Rows from block 15 of the image encoder of a small contrastive image-text model, named by matrix and row number. Rows with one number belong to one channel. Each number is 50 + 15 x the weight over its row's rms, rounded and kept within 0 to 99. All counts start at 0.
After each channel's rows are labels from the 100 images, of 14848, where the channel reaches its highest value: "strongest on" is what is common among them; "lies over" is the class under the peak. Only what is clearly more common there than usual is listed. The data: simulated telescope pictures of galaxies.
# convs1: first pointwise conv (encoder.blocks.15.convs.1.weight, 320x208x1x1), inputs 104-207
# convs3: second pointwise conv (encoder.blocks.15.convs.3.weight, 320x320x1x1, transposed), outputs 160-319

convs1.64:37 58 56 41 55 39 61 44 51 68 63 48 59 47 61 31 24 66 29 32 79 83 43 65 51 22 54 49 52 62 70 47 34 45 61 68 60 50 60 46 70 82 49 66 50 61 43 57 75 66 43 67 43 79 27 53 63 58 00 72 44 43 64 57 37 67 50 72 71 63 36 50 36 59 09 56 68 48 31 82 45 21 52 25 46 56 46 40 52 28 06 47 57 60 45 53 44 28 58 42 57 72 73 38
convs3.64:35 61 74 57 61 71 23 48 66 53 65 57 70 74 46 41 50 83 83 18 49 75 46 51 83 58 51 46 50 46 74 66 51 54 59 50 72 50 50 00 36 34 61 41 57 49 54 67 66 29 57 51 59 49 58 49 44 52 55 41 50 42 49 38 68 38 59 38 48 63 80 60 58 46 16 60 52 49 46 54 44 52 50 63 64 45 48 46 68 53 70 48 51 37 70 50 59 21 51 67 45 37 60 56 56 68 56 32 51 59 36 64 60 60 50 59 64 65 52 08 61 47 35 51 66 57 68 62 47 54 45 49 64 66 75 46 51 61 56 58 59 54 62 43 53 68 46 45 47 47 55 74 59 47 49 76 53 78 55 00
strongest on: merging pair; small
lies over: galaxy

convs1.137:47 57 42 53 68 31 36 34 27 62 41 47 25 27 29 53 58 48 29 37 49 52 49 54 68 57 55 39 20 60 47 20 33 82 58 59 31 44 43 66 14 72 43 60 54 19 56 53 40 57 21 29 32 44 46 47 52 62 63 44 47 64 71 50 78 32 59 51 35 32 49 30 55 58 62 69 42 44 28 14 61 21 45 46 38 51 51 42 54 30 32 67 43 20 43 46 44 24 46 46 64 53 99 55
convs3.137:53 67 55 54 45 43 38 24 31 41 41 42 44 47 29 44 85 78 50 48 50 66 66 26 31 52 54 55 39 24 51 47 57 51 62 40 59 38 64 36 65 32 32 57 62 52 58 48 77 56 61 63 41 59 48 44 47 46 43 17 46 28 52 54 26 54 66 53 40 51 69 79 65 75 48 49 54 68 69 44 55 78 48 62 36 58 72 55 49 23 56 51 47 41 60 35 41 67 63 49 55 34 51 62 51 65 62 48 44 56 62 66 39 34 41 51 57 65 61 31 61 56 62 72 61 37 59 76 58 75 38 57 67 57 64 64 56 56 62 38 82 42 39 82 47 42 47 07 38 45 58 68 58 25 38 70 78 45 38 62
strongest on: merging pair; bright star with spikes
lies over: galaxy

convs1.13:24 55 62 54 32 43 54 45 37 66 56 62 60 41 59 58 64 75 42 18 57 85 47 49 52 31 26 26 41 79 51 48 35 47 80 63 45 35 48 48 44 53 38 54 31 33 59 40 59 60 56 69 42 79 39 59 32 57 45 63 53 35 65 59 28 36 59 40 56 51 44 62 26 70 51 45 67 40 37 84 26 36 45 35 72 52 64 83 29 20 66 48 30 66 60 42 66 69 56 56 58 63 33 55
convs3.13:32 62 32 67 60 73 59 40 29 34 28 59 52 59 63 45 53 59 45 49 47 40 39 55 47 35 52 33 99 57 50 58 56 56 44 75 59 40 62 47 54 45 38 49 35 99 43 46 53 76 34 43 48 52 59 55 63 43 42 36 16 54 61 44 59 47 63 38 16 48 50 42 40 44 52 52 89 30 45 49 25 48 40 47 36 79 22 60 64 46 39 49 47 52 48 78 61 71 32 52 25 59 62 43 47 49 64 79 44 58 75 62 72 39 47 31 55 46 51 49 58 65 62 37 42 36 54 54 52 43 75 46 32 49 45 60 37 51 48 63 54 46 50 38 54 40 33 50 67 45 33 45 52 60 45 53 38 43 22 47
strongest on: many-armed spiral; small; winding: clockwise outward; tilted
lies over: galaxy

convs1.274:39 38 53 68 37 53 64 41 46 64 46 31 43 34 31 38 34 46 79 33 99 37 54 37 58 66 47 36 29 38 49 43 65 65 60 52 38 50 62 39 22 39 44 57 69 41 51 75 59 68 43 32 67 45 50 54 44 56 83 60 53 25 56 25 60 54 56 45 26 40 64 60 38 58 70 44 38 44 36 63 40 53 40 52 38 52 40 00 39 59 64 27 27 39 44 46 60 33 53 79 28 45 66 12
convs3.274:63 54 76 56 53 57 63 48 53 64 50 46 45 45 52 34 50 29 45 78 46 54 66 25 70 88 46 49 50 38 61 34 36 71 38 45 48 40 53 69 35 26 58 80 69 32 50 55 71 52 52 44 52 46 47 57 70 56 51 73 46 35 37 33 63 41 26 60 38 39 26 44 53 54 57 43 58 48 46 60 48 67 56 26 81 49 70 65 63 87 44 39 40 72 23 55 41 40 56 31 48 47 46 46 53 73 52 87 49 65 37 23 52 38 51 82 50 88 22 57 70 55 64 40 62 75 59 19 63 41 44 55 72 40 38 52 41 45 33 52 46 36 50 55 55 49 59 62 43 53 50 49 48 48 48 33 50 33 47 83
strongest on: flattened elliptical
lies over: galaxy

convs1.228:48 59 43 36 72 57 52 51 54 35 41 51 24 57 52 51 39 38 50 36 41 76 36 85 46 44 89 42 56 59 37 60 76 34 59 56 59 57 40 51 51 66 31 72 58 49 44 59 59 62 52 64 54 52 33 48 30 43 28 55 62 57 54 49 47 61 56 55 70 54 49 61 38 47 13 54 29 32 49 34 46 26 61 33 27 40 46 37 49 25 17 43 50 69 63 53 49 11 40 14 41 57 75 59
convs3.228:64 67 47 65 55 93 47 44 37 40 48 60 54 59 66 45 48 57 51 32 48 56 49 64 62 63 35 51 50 54 43 51 60 76 43 34 62 87 68 07 65 51 41 49 47 56 48 63 55 38 49 54 44 50 42 39 83 82 62 68 52 46 55 53 77 50 59 89 50 46 59 64 45 48 34 82 65 48 42 47 55 45 48 65 51 54 57 48 47 66 46 49 66 62 59 52 57 45 47 63 51 58 51 59 68 58 51 61 62 46 52 61 56 56 53 57 83 45 63 05 45 46 40 54 57 61 49 53 51 58 58 63 56 53 55 53 56 50 43 62 49 48 68 40 49 60 72 43 86 42 53 62 72 52 41 59 42 65 90 00
strongest on: merging pair; small
lies over: galaxy

convs1.183:43 30 48 52 45 34 31 38 48 62 41 57 71 45 58 53 74 75 31 12 67 67 50 59 43 54 25 40 56 62 56 42 41 50 85 68 48 59 54 45 57 63 53 51 59 23 66 44 57 62 48 65 75 61 45 54 49 67 50 71 75 28 54 36 62 21 59 35 41 32 54 48 30 85 36 60 50 55 39 68 62 53 56 24 77 42 78 64 48 34 62 40 45 71 65 35 68 50 36 75 39 55 33 11
convs3.183:54 54 76 59 36 51 61 47 36 61 64 48 53 44 61 64 40 29 58 69 48 48 63 46 74 50 47 56 27 39 40 64 35 42 38 42 49 51 39 62 44 37 69 56 71 18 56 64 81 46 68 50 24 49 30 53 57 46 37 59 63 54 39 48 51 53 24 44 72 57 47 54 27 50 41 59 38 69 62 33 79 83 57 40 58 43 73 55 35 71 46 34 40 59 49 47 45 49 54 51 57 37 50 52 36 57 44 64 59 32 55 11 36 49 29 42 54 49 23 53 52 48 31 34 75 60 34 14 56 39 36 48 72 70 52 65 62 42 19 27 62 40 82 57 67 53 53 57 42 39 52 29 46 49 45 44 53 45 71 58
strongest on: many-armed spiral; small; tilted; winding: clockwise outward
lies over: galaxy

convs1.25:32 31 61 42 59 59 26 57 63 67 29 49 18 58 54 35 24 58 75 70 36 58 26 49 62 25 41 58 58 73 34 45 51 62 56 55 24 83 50 55 50 45 49 27 40 48 54 56 13 67 68 66 54 57 43 29 54 34 44 71 39 50 52 52 35 40 47 56 20 25 49 57 29 42 70 23 43 45 84 40 71 54 35 65 53 50 40 77 43 40 53 50 41 43 40 47 85 55 32 66 27 31 74 59
convs3.25:53 51 47 72 58 39 39 56 99 74 50 49 47 51 34 38 57 59 53 38 42 27 34 34 52 36 35 32 48 42 39 51 37 28 45 42 44 61 49 61 46 68 79 29 44 14 43 37 54 57 83 77 55 47 77 59 64 37 68 72 65 28 35 67 64 65 62 17 56 85 36 59 51 38 50 53 32 18 56 41 57 72 58 48 45 58 43 45 59 59 34 48 37 32 46 86 25 51 57 47 55 43 46 92 51 45 49 47 52 34 61 74 48 55 60 41 41 24 61 46 23 45 32 45 61 37 43 70 43 53 44 28 75 62 42 51 37 45 76 62 49 39 58 62 50 68 28 36 50 50 65 40 42 37 55 27 46 39 62 47
strongest on: many-armed spiral; small; winding: clockwise outward; tilted
lies over: galaxy

convs1.236:51 52 57 55 58 72 46 53 46 74 39 48 30 77 46 47 52 74 39 29 49 94 43 56 50 35 28 33 49 58 59 57 52 57 60 41 59 63 26 42 12 77 45 51 33 60 47 36 56 59 34 51 67 86 43 51 64 58 36 53 40 28 62 51 45 51 55 80 65 44 66 58 56 52 34 47 73 53 54 65 52 49 45 44 34 46 56 64 48 30 15 63 48 34 77 39 57 50 46 41 55 78 70 72
convs3.236:28 23 62 49 48 62 72 66 54 39 22 58 46 51 44 51 38 45 39 56 63 32 63 29 51 36 51 27 86 61 34 48 32 38 52 54 43 46 45 66 37 21 59 51 44 78 44 33 39 66 48 52 40 38 37 49 54 44 37 19 70 46 33 29 59 20 50 29 54 55 55 25 66 53 23 19 63 22 68 37 45 41 54 37 41 82 48 57 41 49 39 62 20 50 56 72 44 65 70 49 73 62 62 47 19 43 55 54 24 43 64 37 55 35 64 38 45 55 48 49 61 55 45 32 47 51 46 49 55 46 53 44 42 40 49 48 44 42 44 47 41 30 58 42 67 62 40 29 64 68 71 55 26 60 68 53 60 71 39 62
strongest on: many-armed spiral; small; winding: clockwise outward; tilted
lies over: galaxy

convs1.22:54 16 51 48 50 57 50 33 49 21 15 51 85 41 56 64 55 44 16 48 29 53 63 52 40 36 41 45 56 47 41 86 50 37 60 54 35 63 38 71 51 51 58 52 58 74 73 70 43 41 36 79 59 30 45 48 44 48 41 52 13 51 41 67 51 54 67 27 56 54 77 20 67 57 35 58 57 39 74 41 48 77 49 65 34 46 47 73 30 33 70 49 73 38 40 46 33 52 53 60 33 58 40 38
convs3.22:40 66 64 60 53 92 58 44 36 48 66 61 47 59 34 49 54 46 59 23 48 57 67 57 60 46 51 48 43 57 55 82 43 56 50 49 53 54 73 48 38 45 28 65 44 48 48 58 37 42 56 43 53 73 76 56 55 75 36 41 48 52 67 43 63 42 31 73 53 36 61 36 61 52 37 59 48 74 54 48 71 39 46 49 53 34 55 52 56 53 12 50 73 68 57 29 57 75 56 51 54 69 56 65 44 80 55 56 55 46 44 55 58 43 66 46 42 70 43 46 66 28 71 58 61 95 48 75 60 57 51 85 57 90 41 60 36 66 64 68 63 56 60 34 63 61 75 51 66 51 61 37 62 57 58 56 65 37 65 55
strongest on: many-armed spiral; bright star with spikes; winding: clockwise outward; winding: anticlockwise outward
lies over: galaxy

convs1.275:50 19 42 64 38 30 58 39 28 32 44 57 55 54 52 59 44 62 16 32 99 42 46 45 47 81 53 67 52 48 54 55 45 54 61 63 65 62 32 46 29 62 37 61 71 31 50 60 77 56 56 49 98 51 43 80 63 45 71 39 66 44 68 68 61 50 72 49 44 50 55 34 51 78 22 62 40 51 32 82 13 85 60 38 54 39 53 17 56 55 57 59 49 39 59 45 68 44 40 52 32 29 78 30
convs3.275:58 69 50 70 28 43 48 38 69 39 38 49 49 44 41 55 54 66 24 34 37 54 36 72 41 57 47 60 52 43 20 60 54 35 66 80 47 64 66 44 47 82 46 41 70 64 42 27 36 31 46 63 35 53 68 43 60 36 47 44 51 50 66 70 46 73 71 30 51 72 73 48 44 46 55 57 36 30 51 21 37 27 56 60 15 75 58 42 26 45 41 44 37 27 79 66 67 31 51 55 46 45 43 54 58 48 58 31 60 28 43 71 68 53 45 49 47 54 71 46 40 39 41 45 48 37 34 60 36 49 82 19 27 50 35 45 45 38 59 75 65 43 45 48 51 49 27 56 68 44 47 61 79 46 44 40 43 63 30 40
strongest on: many-armed spiral; winding: clockwise outward; flattened elliptical
lies over: galaxy

convs1.210:44 30 50 46 42 62 57 42 39 27 58 46 42 39 44 47 69 30 46 53 29 47 34 86 32 39 52 51 73 81 48 43 41 54 58 63 49 70 67 50 56 64 59 28 89 36 52 67 82 49 81 32 48 29 41 41 90 52 65 49 26 48 83 76 57 69 54 33 59 67 79 29 56 53 44 63 24 45 41 50 39 64 49 44 44 50 38 14 67 44 24 51 53 57 50 54 69 18 64 47 22 44 71 47
convs3.210:58 63 54 51 57 51 66 43 58 52 57 63 46 68 58 68 48 19 47 48 54 50 60 61 46 91 52 58 66 53 56 40 71 52 20 60 54 60 63 41 55 73 48 79 55 65 58 50 55 49 41 39 34 67 48 52 69 53 58 67 40 47 62 79 66 75 22 88 54 52 53 72 34 56 54 61 72 58 59 57 51 51 43 48 71 69 49 54 43 70 51 50 59 71 49 67 59 69 47 59 68 45 54 56 53 74 59 66 70 46 45 31 68 42 46 74 56 68 20 34 55 69 35 46 53 75 50 33 56 45 76 55 55 40 53 34 39 55 22 79 50 56 41 43 60 48 81 58 64 49 39 37 85 61 46 71 51 50 89 28
strongest on: merging pair
lies over: galaxy